{"model": "sound classifier", "dataset": "tunes sung on syllables by a formant synthesiser", "train_examples": 39062, "noise_aug": 0.01, "time_shift_ms": 100, "n_mels": 64, "hop_length": 160, "input": "log_mel", "spec_augment": true, "win_length": 400, "targets": ["first note", "vowel"], "num_classes": [12, 6], "arch": "tc_resnet", "norm": "layernorm", "activation": "relu", "depths": [3, 6, 6], "kernel_size": 11, "stem": "single", "widths": [128, 160, 192], "label_smoothing": 0.2, "loss": "cross_entropy", "init": "torch_default", "residual_init": "none", "optimizer": "nadamw", "lr": 0.0036, "beta1": 0.85, "beta2": 0.99, "eps": 1e-08, "steps": 22800, "batch_size": 256, "epochs": 149.4, "lr_schedule": "cosine", "final_lr_fraction": 0, "warmup_steps": 2280, "weight_decay": 0.02}
Rows from block 11, named by matrix and row number. Rows with one number belong to one channel. Each number is 128 + 32 x the weight over its row's rms, rounded and kept within 0 to 255. All counts start at 0. Numbers have three digits each. After the name is the row's rms in percent of the matrix's.
# convs0: first width-11 conv (model.blocks.11.convs.0.weight, 192x192x11), inputs 145-149, a 11 kernel for each
# convs1: second width-11 conv (model.blocks.11.convs.1.weight, 192x192x11, transposed), outputs 145-149, a 11 kernel for each
convs0.23 153:226235230216198180167160158154147125139154167173162144132135152166136128122128135138136136136127118125125127134142147149152158166175157156154154153151152156160164165
convs0.24 101:104116132144156163160160157155154246230207185159132115107107118133127119117124136145151158157148131116116116118122125131147161172184255236211197182174171167168172183
convs0.25 087:127136134137140129124123132149164106100109125138155177185187179170142133142137134127121118127139154094105109106100097100111116119114077104118136148148148142141136132
convs0.26 119:092108122134144151155154152152151175175169156136122120125134139147146147144143145146142142141144139146139136138139136133131134140144000015044071087100104102093077054
convs0.27 127:230233229215199186175170170170165113129146167179170148133133144155131131124127134138138140136121107130130130132138140142144152163175151149149151153154154156158164170
convs0.28 102:177173170168162158158154152146139119123132136135123112112117123124104105111135161173177180173162147113113107099091090091091090087087139144143144139132123116112109110
convs0.29 092:091070050060088105123132141144151155171163148126116112111110125129154146144148147136118105100097098129129131132131132139151154154145127140148151146147149149144135131
convs0.30 094:124110101102111123123117114111110119126134146158166170170153139131207190178164147142142144150155164139137137135136131125126126130121114127133139146147146143139137134
convs0.31 103:096109118126131134138141146148154162152146144144142134134142156167059072087103109100089081088095099178167160158156155155151150146142173168166161157152146142136134134
convs0.32 098:090103118130140146151153154155153118117115110100089081074085103123141139139147156161163165167173179167158143126111099095090089095104073072068067068069068067073086101
convs0.33 114:096110125136148154160162161158155172165154143129117114118125134152134130126130136136136132129128131124121121118111108108112122130135000000029059083098106108102088065
convs0.34 097:123133149156159159154149144138133155170177171160147135131125104090192176154130114114115113118120117115120123124125126125122122115108170173171168164158155147143140139
convs0.35 091:112106102106117126134130127118112138140148142136139149156159162162180171160149141144158179190192188118124128131128125123130135130125116125125123120122120118120122124
convs0.36 106:078091108134156166162156148141131146116095094106125137136132140149154153159164156144131130132138139093077079095117132141149144144144083094100112120127129125125123123
convs0.37 088:124115091077081108123126124120120121116101100104115125137146149152103104096092095113121128123114110089095102110112107110121136147148141142139136131127132133134133130
convs0.38 124:231228220208198189177173173168160101126152176186176155139137146152145142135140149154146144143140135133132127126129134138148158171187154150152157160160160158159163165
convs0.39 111:173172170172185188175165161155147151178196207208193167150147165176124120126142156160148151163172180106102095092099109121132136142154150151151152156156150144144147150
convs0.40 115:249250235214192176165163166164160109129150177188181160139133141149132130127133142145147152156148140135134130127127126129140151163176155153153157161163163163160163164
convs0.41 085:126113091077072075076088107123139116137150161164167173180180177182169169179177172162158153155168189137137138132129129133139141136140111129136136142149156162169171172
convs0.42 088:114116117114119121129135141141141108123139152160168165161158150144106119133154171181193196194197208137134129117105091078059043034038146150152147145144144139138135136
convs0.43 083:150146141131103095101121144160167117117111112125132129129139148147104121135142148151145142137135125171168164158154140124099077076088122108102101106113119121125124121
convs0.44 103:127125125127127121107096103125145087084086082097141173184173163153118126130127123120116114117124133089108119122120120123128126122114036048058068097126142143137132127
convs0.45 109:152148146145140139138135135131126097116127126120111102103105112121145153156155151147139130129132138089109119126129131132134131129121154159162160156155156162166173174
convs0.46 101:092115133150165174183190195196197125132142157173184186174158142133125125126129137138133126114102079163148137125119112118136157171176114124130139142145147149153158162
convs0.47 116:235230216200186174167163165165159108130154177185172148132135150165132130127131143153156160160154144137132127121121122128136144156170147143146151153155152150152157161
convs0.48 110:231227214203193186176171173174171107126149179196190169148143148153145142134137142147145148153147140134129121118122127135149161173185150151154160163160157154157161165
convs0.49 085:173172169178190193183170144119092132156170178173154133099086095105151139133142149136117105104112121179159146150160166167168171176181160156153153157144125108104109120
convs0.50 094:209200191184180175165162166170170121134153177198206191176164157149125128132140150153145143149148150155144134133133130131142150162179206191181176170164151143134131128
convs0.51 115:191180166157150145145147149143137133149158159154150143141143143138121134147151150141137134132129125173161143129124118112114119125135186177168159154148145144142144146
convs0.52 111:155158161158155151149145144143138099095087085088097109111105095090148138135143150154151153152154165116122125119116115125143157166175135133134138145145145139132126121
convs0.53 099:148150159162175185180159124086057081110142168174167133125111092091152154143155145129119113114122125135132137147162168166163160158156145149154154146135120114111116121
convs0.54 106:156172181182182182172167162158152139148161178187187171152150157169107112117134147143132128139141138159149137127121121129136140151164159157154152150147147151160173184
convs0.55 094:152153148126115121132136143145147151152152153153151146143140136128168173173168161154153148147144145143141138136133131132138141156174149154151150153157162164162163163
convs0.56 094:207182165151144138132129126122116115123147164177187185177166163163135143151161158154150146140134124140120110108109115119125123124134166161157154147142143142142144145
convs0.57 089:140137132124129147151131126145167135150147138127137151143135133132131134130130126121114113128150161083119153176184186182179172162146085079066071103125141149154153147
convs0.58 089:091095104091082092110132147158164112120122124119112104106117127130109115123134142144144138130125125186180173169160151142129126128136121125126130131132132133134138139
convs0.59 095:255244208183163155151153149145140130120122131142152143135124118123128150160161151145138137135131117116123131128130132135144151160167164153146141137138138139142147158
convs0.60 108:103076063072094108113109102101103128133130137148162178182180164146158171179178174168165156144132126123122120123126130133138145140133140147152156156155155152143132123
convs0.61 096:139130119110095090097107110120132108095095108120137153165165163160169166157148135131125118110105115116121121120124123122126132129116014041076112135145153154150145139
convs0.62 093:128113086042021040065081098108118114108133150150148149146146138126206198186176166154141141148166185145143144145147151154156158159162128154160155147139130123120115111
convs0.63 083:112111112110100078069073080095111129141152157158158156152143134132161165176182189186185181173162159095088081073072069069077087089078177184173156144134128122115111111
convs0.64 093:133139145151153153153154148146147125104103115131131135144151149153166153125102090102127139145156166154153152152155157146139142148146120120115113109106102105111110109
convs0.65 106:146140138142148154150144138131122083088102119127123119116114118127155155161168171157142132128129129087103109115117120126138141138134152161168170170170168166166168168
convs0.66 097:108118130141148154152145144138132070082107126133134131130132136145170171162146135122104102108113119119118117109102096103113121124132159161162165156145136134140144151
convs0.67 090:167169166158153160167176183185188102120145159163157141112103115133109115106110117127130131121114106175166153138120098085092119146157173177175173168168174177173166164
convs0.68 131:114135148151147145148161174187193135152166179180176167160159167174114116117123134144152159161153144134131129133136140140141144155165102113125135143150155161167168171
convs0.69 100:091095112137161171162154145138131128131142147147150156160157156169154140131128131138132134137146143166147129117114119133146146157172172174175173170163153141135132127
convs0.70 112:227227220208190179169167169172167111123145176195192170149146154159122121119131144150143137136130127137133132132136136137146161178197160154154156157155152148147151154
convs0.71 094:129109095100107110115111108107109192186170160151148142137135138141072076076079079084098111132136124173166158156157154153147145148156138138136137134134135135137136134
convs0.72 112:157170182189198201204207205205202086083088096109119125122119114105153147147148154153150146142128104124125124121121121126131135138136128122122121121121123129134140146
convs0.73 096:123127135144157163161161159157151085105119130133135130124116106103126131124125123114100093082078077123117111104105121140156167180200185178174169164160156152151154157
convs0.74 128:236237230220204187175169166166159130138151169175165144125127142155137129128135137138135132131123115122123123128135141144150158169180159154151153151151150148153159166
convs0.75 095:140144143135127128133138143146145131138148152152151153152147142130157160156152148139127115110116129122121122121120120118114109102095131144147147144145143140138133133
convs0.76 089:209215207201194188177172166157142086112133151162160133098085117142152149165173173168165163155145126144129122117125138155171180195208155144139136126118115122131140148
convs0.77 089:128134140151148136098073089117133115113113118132145157154150143135136139117115113109106114122137146101116128136140144148146142134123028030033049075100115124130129132
convs0.78 085:167148132116104102099100103111115121149162165157139132123122126128107095100113118119125130140159173202199195186183176172170171177198127122128142160173178185188186185
convs0.79 137:235238234218198180167161162161155121137154171178168145130131146161120122121129140151155157153136120131133134139143144143147153162174160158155154152151151151154158162
convs0.80 090:127119092066058064082102115123129138107115137155164164160155149137143139144150154166173178179183182074068060049040036033034032026026096095104121130134134131133138141
convs0.81 085:123118111127128125129129134143152118119100096106119133146149144139098106118126125120110103100091083122120121123127123121118111100076127123116120124128132127126125119
convs0.82 093:084030008032067103123126127129128127139148145140137140138133131139215211204197176155140134132134147168172169163158158160163169185201122134144146149149152150146141135
convs0.83 122:230233227213198180169165165166162111128146168181178161149149160168132131123126136143144149152146139141140139139140142144148156166178157150147146146148149148151157164
convs0.84 072:177165156144128093065057081114140171159138129149168187201207202181111106116130155164171170170157141116130144148143139136135135124095084085091102108127138140135125125
convs0.85 095:109116117133152160156148139134128111109118125120126139148152142129086090097109126139139137137128114106108110111111112109091070061057139147143137134139138136134130126
convs0.86 098:124111088067068096114123133138146126122126128132137144143145154166145155164163153144140137137144142087086085083079080077077073067056110121128134139145147148151151152
convs0.87 088:155159165161152141130128126129134155159138113088087094108117118124043042053075086084082088096098085150154159166173180181186184188188098095099101107114118121124129130
convs0.88 102:083103123135141141143143143142140152142137139147153152149133121112091087088104116129134125112108115179165159151146145145150155160166172168162154146139131122119113111
convs0.89 101:069083106127140150156157157158156150162164161150138132130121098060171168161155144131119117117119115132120114109105103109119134146154175184182177171159152145140140141
convs0.90 097:161159152155153149149143142140138097103115132147155155151151143140127126116103087074084099114132153148150148144134119104094091084079162155149142131125115110107108107
convs0.91 097:203203200196190188179172171169158101109129154172174166144125130146136151164165160142130137138134116142131116107112125150159157153156143140147157164163154145138132125
convs0.92 106:099107117135149159159158156152147183171157146134127124130144156164137133135144152148134130126121115103097095089083083096115129141153163163160156152150152148146142134
convs0.93 075:130136121104107101106111117125136109121110096087089092116130130139126124119120115107101103114135150130135133134135137133133119098082081100108101100097117139156161167
convs0.94 091:103120134148159165163164165160152022049082118146169177166157147141171173171167152133121115110118134097105108111111123133139147155160154158165166161154145137135133133
convs0.95 094:127139150155153155156154149144138120126140146145142131123126136149100090073066068068072073068070060163159155157156154152150146150157127135137137137142144142144143142
convs0.96 092:083022010043086115133134133139140143139132132134134129119101092100088087094090079072072079085078078165164164159161161158155151158167088089093102119131139137134133135
convs0.97 078:145151154145134131128122106095107098115130127126119104103112120121119114099094085096101107105117108178160152154160164169172177178171087092104105112123139159172176174
convs0.98 093:146146138123093080100122138147153103097094098104102095091093101111095092085081079091103107100091081157167172177182184184179174167158085104118129138141142147150150149
convs0.99 102:096072049048072094110117118120116143142141142134126125128134129122042044047058084114148162165172177178171168165159158158160164171174176168164156152148146140136130126
convs0.100 104:161161163170172175167162161159152065087113139147141135132132127107152154152153159163153143135121109145148148144141137141143143141136094111125135137137128114100081057
convs0.101 095:114119126140146147148147146142141129134139135134134130117102102111156134123115121138164187206219226163161161157156154151147143144152135144150147144138132129129127127
convs0.102 087:152144131115107105093096107128143118106092068082096109123134137118142121105103094085081100131139134101107123135140142141143136126120082088075079104133152163165163159
convs0.103 091:130129131128119112112119119127132092092093109129144143132119113101054062067066067072087107129144142128135135135134131119102075043014015024042060075094112123127128130
convs0.104 094:144142144141138134137134131128126150151151146138135132136146157176061052061071074075080089091073048174180182180171160153145138135129135137138140141144146146147150149
convs0.105 154:236241235215195179167161158157150127142159174179168148136140158170128126121127138144144144142130117126126131138145149150151156165174159156154155153154155160164169171
convs0.106 087:140121085044040060091119142151154133157165167159152156162166174177117128138142138127113107103112111148154161163165169175180179180182107109125137143146152150147140130
convs0.107 077:173165160155150136125113109118131111119129144137147154161166170160114103099108111120120120136145140155157162168172168166162160162163100074071076096113131139141137133
convs0.108 104:092107121133146155161163163164165172169160151139131129121112098071151153167177181170158142129122114137122107085065054057069090111140212204188171154144136127120113109
convs0.109 081:113117130138152160156155149144141057074097116133142134126120119118162151141124101100097108131145147131131130128127124128136151161170195189183170154140130124126126127
convs0.110 092:086095111127135133134136137135132144139144144142133130121108103105190174153130120126130131127126131085087091100111124134137135122098130138141148148151149152154152147
convs0.111 105:114128137147154158158159159158157239224207183160141133132144160176144142145145146145136133131123115140142143143141140132124128136142215205197185175170167170173179183
convs0.112 104:113117123128134138142142140136134128134123114114115128136143145154251227204182169163168176186203221121117110105098098099104112122134136138138135134133136135133134135
convs0.113 100:132131131136129098072064066069075126084069081110123137159170172167067072066069072083091102111110097122120117116118119124128131132129124105096094098103114124133141141
convs0.114 087:200198195195193191179174166159153099113136154158148121096092117140180161149161167166165165170162138168152141133137139139145158170194178173169164158146136123115116126
convs0.115 076:126113107106109107113099092093103154141120115112116123137152163155106107110120132144161174171158144092091087086086086080078081088090128123116118119119120124124127123
convs0.116 106:140140140135132131130129129125119115134153161143120097086085095115166170168161156149138134130124122111120117114112107105112124133142165166168164160160162169175177181
convs0.117 103:085091104112112113117117117114113182169155147144144142137131129134115118121126135141142141141145153117110103097088083072067063050039158146134129129127124117117117123
convs0.118 154:231238234216195178165157156153145127141157170175167150140143158170134127124129137140141143142132119122122127134143147150154159167175152149148148149149152157162166169
convs0.119 097:086090109122131141149157156150142121114124132138144148149144129107101096094085079101134156163158147128132132131128120106089077083113114125138143150147143143143146146
convs0.120 085:140125104062042035056082104123130124133129128133144151160165158158158173174169151130105095091106122159151149145148151152160164169164065078102118131141142143142141140
convs0.121 094:157155157157158157152154158157147106108126149170177180178176180181142153153151146126109103103095086123111096085083088085093109118132098108121137153163165162161162165
convs0.122 088:132100065052058093122134139141134156175192172152152159163165150136205186170159147137133132134132140151156157156160158154142124108108109126145150147141135132129130127
convs0.123 116:187183178170162152147142136132124143130122118117120123125126125124212198190184184188183180179180192048059069077080080075068067078096118117115117119119120124126127125
convs0.124 094:097080097116132141150150148144144151166166162155157163157149139130128122121115117128137139124104088101104104110113108095073055051056145156162166164157150146138129121
convs0.125 095:181166146135137144143136126122127199203189178167156134112094087088091103124150168173169166166174184108109108108107106110109099080078193190173157148141138128121115117
convs0.126 104:096121136147162175182185182176171135146155157154148136127126124125140134134141154164170175170160147164156143136125112107114130146163162162157151148144145144144147151
convs0.127 096:128131139143142138135131130130133115096090101125144152159159155146080083095101112122146164161149144132133137135130121114116122127133152147147146143135130123119123126
convs0.128 099:255246209183164157154154149143135124119118126139148147141132126131127148161158147145136132132125110106112119120126133130135144147155145137132131130131132137139143152
convs0.129 107:080093107124136144143140135134133255255255248220192167144132129134127118110103107115133152160162165128124119114117132145155155161166182181176170164159158157158161164
convs0.130 102:136140148158163167156147134118092128120119125130140147140124118113194192193194185162142126119119126110118129130141148150152156164175147146146144143137116099088080078
convs1.23 027:092081071073080095092092093082073094097111142155155153150146136130134147160172166162160160155150149137124102103117140153148147150153154145138136125122110107111110114
convs1.24 112:050062073088106122129135137139139108116125134138139137138136130121142146152156155154155156155154154135130120110110110110109110114119138145148153154155157160161166168
convs1.25 104:120126130128122114094069044020004127126125128130129129126123134143104101097098105117125132134139138106103100095095096101105114123124137130125125129128130131133142164
convs1.26 119:061066073076080089101111124135143100092086084085090100107111110106165162163162161159155147144146152147147147145143141136134132130130140141139135124113104095088079071
convs1.27 034:126138129119100089080074067068074140136133127116102109117128129131159185206214201183164149135119120043073098109115122124137143150155177170157146134127121122122131136
convs1.28 095:150145140136137142142148156162166117125133140142135132126126128140171174170161149138130115097081062095094091089093098102111126141156108113118117117112110107098090076
convs1.29 097:139126118111109106106099088069046157154147142136134132130130144163130137140140137140139135131129128122127127128125123117113113115125130131135135139140136133127123125
convs1.30 111:199195186176162148137128121119132187177165152147144149151154158158054070089109124129137152164171170097104108105098092083074067055044141137133129129133140144147145138
convs1.31 104:035060076088097104105108110115123138128113104104108114121130139146136126120118123129133138137136134134140148152155157161162162165165155146130121119115117120126130133
convs1.32 100:136132129131134137134132129125123109111118118106092087079077073070099121130127124123128136139142153129126130133135131132130134135139062055049040031025019020016011000
convs1.33 115:055071082092103117129140153166178115115112112109104096091084083078158155153149145145144145143137132115123129133140144146147149148147069076075067055038026018012000000
convs1.34 098:166146130122121125133137137134125117131145151149145141140136137139112119116112099083074080089096101123116111106102100096092088081079144147146143140136134134132129120
convs1.35 096:170158153145140136126116115124140188174158146134127125125121116117071087102116121125138155170183192101105107102092079066058050043035158148137133131132135135129122115
convs1.36 111:009017022028050093128152165171174112088081084086089101119135153164133130130133133132136141145146149138138136136144146136128126129129078058052060072082079075064057047
convs1.37 117:139123108099102103100093085071057146147146143138133127124132152176144143141141147153158156149146158090087088087088086083082084087091129127128129130130128126123127140
convs1.38 036:070059049046053086102124135145150092104125130125107105122133145149140131127117128137161170179185186120119128120128137128116104097094109098097103114124127126128120119
convs1.39 081:115107089078094123136143138138136069064084105114119132161179184175127133123124141150159154146144143109104101091091094083066054053069125116115126134135136142151153149
convs1.40 045:147159164165150142127112099078068131131131132135141137133133134124173166166154152141136127127128123133138138119110105098092082080075136138139144145143144142140141140
convs1.41 091:147132122118126146157155137107069153154147139130120116121130140157114119115106104102098097091085078133143146144139134132126120114099125119118117111113114118128147181
convs1.42 085:131117109112118120119122123126124142152151139128114102089079079084067081090101106108107102088079092151137124113102095090080076070062154153154147142138135134133125117
convs1.43 124:056085104115118112088055024000000107110116122129133133130121114112167171166159146129117111106101098130127130130130130131132135138139112109109111114119121121121124129
convs1.44 124:111110103097088079065047027008014134132132135133131125125139147153113111113115118122126130133136134102100096095096099102106112114121141135130127124119113107114133159
convs1.45 117:042078104123135141144146147147150172160150140133122098090101106110168165160156151148143139138137134119122127126126126133134132130128126127130131136137138137142147146
convs1.46 097:073094107116120123130134138138134108112121119118113111113113110106148154161161154151147143145148146115109103105109114120127135139146149144134122110103099100106111112
convs1.47 050:067076085095110126145155164168165110105111119125134133141135131126159157157158154150149158160157150124131146162165153154149140136130130129133130130132130130129131135
convs1.48 040:079075071065063069080085082076063120135141144145126106096100110121187176186181177190201201199199217138145144143152137138129119113112109095095102106108113109109118120
convs1.49 112:097078051029020015009014035066087146138121105114124125129132133127146142137135132130134125123130134135133132130131130125114104110112115110107110122138148154151139123
convs1.50 064:094097091085081081075063055047032143158163161162157148142148152151159155155156156162176180174165164107106107098096095100106106112119149149148145143146139133141148149
convs1.51 132:136133132134136140141143146146147165162159157155155154151145138130147145143144145144142135129121111113111105102102111129140147151152135137139140140137136131125120115
convs1.52 110:212195180166159154151153155161167143146150151154153152147142135125079086092105123136150159170178184102116129140146138135133130130129133134135136136137136133127119112
convs1.53 147:082064049036026019016031057080098152153143131129127128129132130123127122123127128129134133131134136131132133132135136132124111100101129120118121134146154159156147136
convs1.54 083:117114101095094104113113113117119128142165184195190177158138123107144148138130126128138149164160138085087088091110129136133121103091129125129133135131127120123126137
convs1.55 090:181167155148149155162170173164149147151151148144137125115096079062117117111113116119123122120122120102114126135141143146146146146143138131127126123126125122114105103
convs1.56 111:164160158153152148144140134131128129117102090081081083092103122135154156161161162161156153148137124097113126128115104099095093095098113114116120125129133131128126124
convs1.57 097:065070065056042045046041025010033140139139133123112103103112120102141128128139144144143144149173178164173166159154153148143131113075122112110113112110102092106135155
convs1.58 136:070094112120117101074044019000000125126129134138142147149150147139165163158149139128119113109105104139137135135136135135138139139137120119122122124127129131131132134
convs1.59 140:140139139140141141139138135135133140139139136133130129128126124121140142141141143143143144143141140106108114120126130138140139138140131132135137138139141140140138135
convs1.60 127:204186165141120104093092096105117167170166159150140128119110106107083093106118127138153165172171168088092097097098097094090086086084141138135136134133131131126122119
convs1.61 109:143142141137132121104084063049047147142140143146154159162158153157095097100102105111115117125136149112110108109109112112114113113110140137135135133130127130136144161
convs1.62 110:173173174171163152137119096080074164162157151148147146146145144144106112115118129139150160169179187123123118115112108101094085079070136133133137137139142144142132127
convs1.63 112:206198189178168160146120095078073154155147140130120112111117140154078085092100104105114121123119110067074075077080081084086086089085129128132134136140141147158173189
convs1.64 101:123135144149151158161172187212235138141143139131134139133117098086117129136141132116115120133141147112117124140153154149139133133132160157157154151146138133128114086
convs1.65 111:041074097115129139147152154155156164147132120110103090092096101105161160156153154154153150152151149119112108112119120126124121123129107107113121128136142146151154156
convs1.66 100:000026052069084096102105104102096150145134128114104089086091098111147146146143145148147148150150154143138132120120119118123130137147123121130139150158159160165166164
convs1.67 095:018066098122136146149146134117102108120116104099103113128141148142146166177178174166154136124117113151145130122122125124127129134137145145147144144146152162172177177
convs1.68 125:073081088097099103106110112119128123119117115115116114112111108103135139139137131128131135136138138145144142142145145142143143144146125121115110103098098100105110113
convs1.69 098:058055045034048085111126127123119084063071091107114130141150154159113104096090082096111126141151161146139132131141142140137141141135143135135142149153149145137128120
convs1.70 047:108109119124118110099094084070063119110111112103098103125143153168132119116113124136150150145137135139140140124114111113110107112115167161160161165165165166166166164
convs1.71 126:196175151127102079068070077088096150148146144138131122109095091105065070085099109114117118118114102124130137145150152149146140133125128125125125124124119112103097093
convs1.72 102:205184162145137131128129129131134137131133134128121113105098093084130136133130125125131137143144141138120117130136140142142145148153164158152142131121114109106103096
convs1.73 111:063066064063071089104119126132138096088093100104106102095083072069157155152152147149148147146146140143140131116109102090087087087091134132134143152159160159156156152
convs1.74 033:066058035017013037068107134142146124123118121119128137135134134140171155148143139133136147153170187172167171162158144127117111111106133136132132141156162165158146134
convs1.75 088:140139135134134130125123123127131131120114115115123127130131123117121113109110117128136141146150153146142140132124118108103094084071151143136131130130129129124119103
convs1.76 074:126108087072070085102102102109124161147121111108106115138160159140150152152150144132132121132132134128135137139139134113088081078073117113105101115126138147140111083
convs1.77 104:066074080092095094082061045034051147145142139139139137143159179185143147156170176173167159150154161111109107107109106106106108112113129125122119118115110107117128137
convs1.78 096:158150139130123122116102087075069126116115118124136148158163162150112120117109094085079073074087103086112133150161167175179181176169132133136139142139137135143153165
convs1.79 034:044071085082071073070071069067052079081093118129141154151144130121177186184173166151140127115086075087118139143139146149160160161163145149140137129129133138146146149
convs1.80 105:138130123118120126130121109097084148145143140141139136133129129148108107109116122129132135133132129036042047052056059059061063062064140136134135135135138140143147162
convs1.81 083:080078083096101101094088087088093171165157145128110092077079091112107106105113123124115098083066049106100091083074074075079086095103124116109103098087073058046048059
convs1.82 105:159155158157157158152146134114088147148148142136128126124123125145081092097099096097102107110110107126143159169170161153145142137133149138131127126128131131128131140
convs1.83 036:122110103091082069063056050042035090098100104106114120120127117103181182177155138112107098099108122068087098104107116121135140140131102103105114122124134149155151141
convs1.84 093:127123121128136131108080050022006128125118111103103110117133153158123123130133134132130128117117137112117119119116115116116125129136127126122117116118122135154176194
convs1.85 108:208197184171160151142129120114112148145141132123109101094091102115097109110110119130140151156149128071086093097099099093089084083080135128123123119116113113116120129
convs1.86 100:148135127123124125129120106091067152153151150148147147147148150154133134130128129128132136137136135057052053054057056057061063072082131131133133135136136136137144153
convs1.87 085:162156147143142140144143137119093172166161156150146139130111095089136135138144146143142148151153161157168173178179179174170160149135163159155158159165171180191197198
convs1.88 097:205184162144133130125128136143153150150153156160157150141128120110121107092086089095103108112112112122119125135145151153160164170175138134132129129131131132133131128
convs1.89 100:154150139126117112112117126136145117125139146148142136130122114110133128125121109101105114122125125083065077096106109111114120126131204204198189180172166161159154151
convs1.90 098:130123120120119122125131144162176152158158152147137130127121114093089117132145151151151151158161160089095097097093093095095096099103144141137135136136136138141144138
convs1.91 098:089096102106115125139153160160158113109115124127129130119096084091156157150151168181179162146133134091084076063056057077095113127136142138145152160165165163158153148
convs1.92 128:048057065074092110126136144151159083092103110112106102095089079072155150146144141141137134129123120111106104103107110114120126128133148146147148148146141135128123118
convs1.93 097:117115114111096075052034026032045135127115113113112112110118132145100105105102098089082079090116138111116116119124131138146152150138110110114115120124132143155165174
convs1.94 101:000015030038050075095109117118114123106098088078072072080086092090145147149145140137134134135134138146143139129129124115108110106105108103108120135148152156158160154
convs1.95 089:149133118109108113115120123125121183169158147142138135132130131131081075080093101107109106103099087095115130145153153152150152153160152151147143140139134131126121114
convs1.96 101:181166152141125112097096094088077159144141140136127122115108109112104105112123135134130120112106096076094118140157163167170169166160143138132127120113104090076065058
convs1.97 116:137126117112114116111096080084110147143134117100086094116139152140105110119124128132139150167172165141145145145145149145134115087060125121118113104092082096121142148
convs1.98 087:148144143138137133126114098080057143136124111100091083076068071071143138125114101092086086089097110171178184188190191191187181173159142132129126121120118117120126143
convs1.99 117:187176163152141130116108101096082155154150144144142142146147141129111126137147149144130121117116113046073099122136144147151153157157155149144136135131131131130129130
convs1.100 098:023043062075094111126135145152158136135133124112104104109110107102158161159159161166167166163160163121122122120124123123122118115110154144143146150153149147143133122
convs1.101 088:137141148155157154148140137143156199193179163150144142146152151141113144162158147134140157175189196140155160152142132126118113111107164159151145140137140142144142140
convs1.102 099:100084083092106112106091073057075134123113104096085087112138156160127128127128130129128128132151168106114116114109105107111119130139127125121120116111101087097136165
convs1.103 094:082080083093102109103098097102109146134127122119122132142155160157121118113111110102100102101104114086083080076071070073078081085090144139136132134131133133129121111
convs1.104 099:174167160152148142140136136138141150146142137129126127129135142150158154147145139132125112100089076101115125128134135137138141144150152148144141138133129121111106100
convs1.105 021:072097104101103090085084082078084082086107127137149134141141123117157150157170171173170147149130130104147153149141151150158157152154127127137138122115111105108109104
convs1.106 095:144140135131126123121115107095077160151140139140144147151146134119121116111108114123133144156162161158173178180174169165157154149141164156148140137135133130126126134
convs1.107 108:149154157157153146133107081063063148151151152150145136130137147143132129135140145145147145151160173134127116105097094091091093095092141140142144147148146137127137156
convs1.108 100:182168155146140140134131132138142117118128135137133127124122123129164171175175168166165163159152145123125111105110117124130135139143162161163162160156153147142134127
convs1.109 094:021032035041049059068074077075074155151149146146141131130132139151165160150140133135146152150149148121118114114128133131137138145148141140140145150157161161164165164
convs1.110 086:145135125113105105108111116116112130114119126131138146153150146137100114126125124127133144152156155080072067061060059052049050050051145140139138137137139139138132123
convs1.111 101:071086096107112119123129135137142100106107104103105108116120122123182181179175175175173173169166166142141142141140139137140137136135143141138136133134132130129130133
convs1.112 108:174158142131126122126139151166175157167164156141124112097088086092086092093091087087092099107116128085081081080081077075076078082087136134135135134133131129124121115
convs1.113 150:167154141132126124117107096095102155149141137138140148157166167172093108116123124124131140150155155094094095096095096092089092095102135135135135132128126125132146166
convs1.114 072:089082067052033024032052070078087091098105118120120120116116114114136144147148127110102091085080081130134134125124126127123126127124153154156159169172166157145122098
convs1.115 122:162149138132128125117109097091092168165158151141129120114121134144089102121139148147143138132124115102101093091092097100103103103103146144141138133126115103096103123
convs1.116 106:036073097114124129134133133131133193188177162144131102093093097103163161159152145138132127125121117110113121123123122133140144148148121118119122125129126129136145147
convs1.117 112:185171156142135130125123127134145152159162158151143139137134130132102119129135138139145143136129127087090097102107111114117119116113115113114112113112109109107100092
convs1.118 018:089091101098104122125141140133111083087098127147161162159157159156104120134138154156145127118119125124135125114109121118132134137153136143142129123117121112114124121
convs1.119 088:124123127131138134130122120117106173175159143130121119124131134133072084089091095090096104103097091137132117095080069060057054052054179171158148143139138140136130114
convs1.120 100:134130131131126118112101084053022127135142145146144137130126129127098102098094095105111116119117116124137150155158158157156156151140146139137137136129120106101113149
convs1.121 092:064073075079090106121132140144148096095110129146149149142130120110145139136135140153158157160163164090081073074099099099100102109115106107116121125124123119119120122
convs1.122 100:139143145149150153156158151123085179174158148143141142136134118114105128137138134130132138145152162165167172173165154145136131126123173159148138136137140136132121110
convs1.123 099:220202185169157154152153155162169128124123136147152152149144135128069083091098097103115129142153161124144162179179172160146130115102156154155150149143140136130124117
convs1.124 101:144135129120110104109126149162158183187185181173160153142130119111078083096103116122118102082063033102109114114103091079070061058059157151144138132130124117111097084
convs1.125 117:186177168163159152143129114103108172180174162143126122134145159162086093102113121124124127129127133091094096099100099097094098104113129124122122122122127134138139136
convs1.126 094:124122116112111114118121124134146162157156148124110104101096090077128116106105103099098101115130148068085092115138146148148151154156160161162155147139134129131132134
convs1.127 102:174164153145140140134136144156175151145139135133127120113101092081109102098099096091102113116116121125119112107106103102101102104106122121120116111110107104099087072
convs1.128 146:142141142141142142141139137136134141140139137133130128127125124122140142141141141140142142142141139106109115119125130137139138139139128131133135137138138139137136133
convs1.129 102:086087089093099102108114119126135080098123144157161162161155148132116131134136139150159155154161166141145143125118114116121124125128182178177169161152140131123117111
convs1.130 116:076082083081085104119127132131128124114109122129131139147152158164127126121114106113119125132137142142141140136139142136127119127126123115120131148161168171169161154